Weights of a small masked image model: batches of 128.
Rows from block 4, named by matrix and row number. Rows with one number belong to one channel. Each number is 128 + 32 x the weight over its row's rms, rounded and kept within 0 to 255. All counts start at 0. Numbers have three digits each. After the name is the row's rms in percent of the matrix's.
# convs1: grouped (16 groups) 3x3 conv (model.blocks.4.convs.1.weight, 128x8x3x3), inputs within the group 0-7, a 3x3 kernel for each
# convs2: expand pointwise conv (model.blocks.4.convs.2.weight, 256x128x1x1, transposed), outputs 0-85
convs1.78 095:139121115038139060140082111129129143139127160159134157139135120128152118089086126118184144179045191143111113141082145108108162142129115151133159148045152154123130095096090194095137158125121130149137137160186171155147
convs2.78 100:151093097103097204123087126110130154078135145133111147162149102135161153055132092125078146202121122118124139096190188097130118130090121117149118155126095194124045154120106103139113157093107105078121159126157123070082114157109195124012098103119147187135185155
convs1.79 091:096138101120080227118174182134157126119102155139151152083084075124211146122148121134089120144115050161129116105121108163085105153157104129145184159124127133156124135111123108174148145149149135129173141083137132048121
convs2.79 090:088129117136146131097122136125123092161132092144118135133146102164110096131093147143114156146110188129131097119156057128136164043127087089144119141142093139055177159095085107172125194164088158105133135057159126075148140121099151150132098160142126108112129151
convs1.80 094:154138119118144061101087129176143104147095082131119123159139149196105060136077113101098115102075147173135143150126128124119128101130099168181119184107046162062115179127123168070099137113136101138127184146124110147137
convs2.80 102:187125151131127162078085092123121137122148086157143130181134111171084100143086075143130107164131116130087119105112049092130068128123105113104173137092193126182141044166129129101139091103141172079114092100183115148110129093080092038133169145139126093118145152
convs1.83 108:080172158169141115141124127111143149114129095125101118121132143136158122116170147176127111138079150132114136187073162150079133151118153057167119108225134115117075209169103158066095127145078152098159109111134128124084
convs2.83 121:120055124066112188135095153161116150180132157158100133181056144117127107080139140097104093127097154065229077132142203096147050133077133116084126123094096154199119167097110199120127138147101157151155132145149117105137112145133160075194128092106100160157115098
convs1.89 088:108092111122137110104103114125149101106175142105110123082123093137065145131173058131124119130121098154141143147194132165229176125140132149150133096088111135172154147167163145204186134169152099143137144207134104116130
convs2.89 116:068079136096130155089070136107062104129112100171158143190068107138160092106180128125123166068166151085084107139151137095087081150087119150112180140102114112134134143147168069088127160102165155138128060161083082137104073117097141196116122133094126088113207126
convs1.90 102:140144151128125166117136121120158143143094098165151119145123098144089111166241172110151110135061107181255180107138147143125092132096131112129118120174113114096102133137128146139127142095116122102142128119132114121160
convs2.90 102:139118108109074118124145151110121042166095138104100128119112161149070093113127129158080117157123103165100119113189079064145144143118072122195096103116080130108096091142061133129164132211036123248116154103133109148130159151171195124170093107139135176114159154
convs1.92 117:141114107150171109111160116106126124133152131135139118155121166048165142127224059156143134071097170171255064112130113146092146120109125131129114112152095130112114142140131116118126146130114137122124160069120120132151
convs2.92 091:111146134125158090139162202053102087143114091117108121044124181120201111138149107146077182146113154127111134104135125129153118152110136124190153157061095176170083111100127145136149143112089191156138117155137069123123122151106153092091079183132149088099142122
convs1.94 096:123151104132144168161099058122139140077192142116105143127200180149078072117071126132138115139141129121094087100101129148234156101151116133102079087166149102168103122152145131151176145192138147112129126154140131129150
convs2.94 109:101141116163119139102139097137146086102083070135122149100100175118154174107179119095107174129073155085132155102153105093165107142158156114146125141148051196158097068150115077127161121184106100154106107161211108201096149110119126078181061118090154108105080137
convs1.95 103:109064127070128182074141125159131062148095107072100149105081122090191170143153140111103097129139150130133111127157131116075093158115123106103149095205130118193114125153159141088098118119148132172120169093095167097080
convs2.95 095:111136161041170147060069109147133079142132091115127120106100114128135110101145081171108099144147152172144087151147143159139137107086074129136192080129145126139103080106124190130113156090151150154098125140167091151164114101167099090129111123129135119178145114
convs1.96 107:139129111107127146114130147132144099125255037102094109142160143136187158134126120118105123139210114109146109108117147114100151129128171130126095128225107131131123131135121121082147143118102134125110138173132120198072
convs2.96 097:151104141176078137138133139170166091172141087199059181101125114170110166137110107124134147162077113120148152101150135118093105202141107172115085119069149090097123064134167125151162124135123175177135120137131105086084103139127188197139084137130113084099102138
convs1.97 086:163101139121172176135159141083094146130106126141143145093103106091069103132121113091084098090158129112076084155092121136170184146117160116097157129019192160189160152106122158127111152166159108107119112131138108091092
convs2.97 091:145098107042144116158130160117143126148095078176166110104115148129074168132138162165070109108134157142148148114145185158087179136116044133094128143105147147187124179116149100140125122107146117134096153156119162103138126130166165172108101140102101165104190098
convs1.99 106:116120108152129019143087122141155133141124168105135112112151151160101166159102167175162110113137116105078051121131171168076091165117124152159145151103184138121112121170178136074191107153108144138141132094183127166116
convs2.99 099:089134098135147119126169114181127074110091132129129153057149084110117121060174150147112101106145143153125118190115089129077156156094091152147089134178148185144117121156128155126137094080104098083166138113111153166146092139080117135088101216128126169099073144
convs1.100 107:105110105078134138096124099175117131166113130150191187132149132176058043134177132152120168170053123142178137110160143126126146139101126144109103151043125132163150116157141139163105148122156135144158140060118162152155
convs2.100 095:097106096114082106204181118171091165154150084139077150111149099137074142110163091147108121144178161128194131125157093116108094111050133175141111129089136108103166149144095162145194141124136151130109123115100136177165103103129167125133107143104076091107074077
convs1.103 090:135141104115119146147208154127145139166052153133151115099116113113095135153123129106122120100153101072090110096114134189193151126144152109154139103123144069084103126115138107236170096124102116145107129143164109041113
convs2.103 097:091112093127134131099146118166116140153140111161151193113144159140155143152127139121121129131170111179135182117128131106163171076191121133087115149122129142107163111107092117132132198185166092105094162092047145135157092103121143122176140117122162102129137085
convs1.108 088:114107106098173086109116146150160155191110165139172137109133139170068155123134127143116124126118187106224130126097119140103120174157129127129099168142113087104118123176108162128118101186102119071101085125085049113066
convs2.108 096:137130098182163102146155115175148183152168131092148115090178056173163161122185152149048204150130121146109143183129120137141124133119168138207161122147142142103115108179106122130145091151164115113169108175126107107139145158106136093145109141148144177177149118
convs1.109 093:139145098118137109066071100132125132112062168152157142106118127155207139125072158158116105120126133120164102131147177204048167122130133107145112148157137114102085138151151135213141159146155106096105103171075104122099
convs2.109 100:091098117112127158179110081126082114156126090123142144165119087141082140162150143115106105119165102180174135127109111204148125149101066104158168156145192095145125122169082150121144072094153087095107155151121101140184150145167104121160163175138115108153113099
convs1.110 102:106133126116118111090121104111129134115082130130096120114122119119210111124077091105160108146068129124182122129111112110091148157148132132154104161032146103131104156156160096074216173194172142161128116074142132081106
convs2.110 097:156120175173118146089131157125128140176135094137100134078070130139121137140133193119145134137055107085128133085122203104169088121139169109110136135152212163131100054125111149088115093090124142197114114125111104176147062111167108119179112114114096101092182155
convs1.112 090:081122122143195128147146141135108094099128196162171140139130115141116120161156123121176107154188142128210087156133148134131160138092138140111158133167115113078148150141125184052065155177124142142113164204150115176137
convs2.112 103:110098163123127132119155120122155132114180156183129100121120141112101071161121108112188109107129111098132170107171055135097089104135149139094105144145156140108119172070165208128087134072172148088117124132198094068132121070138096111137165140113189089074090194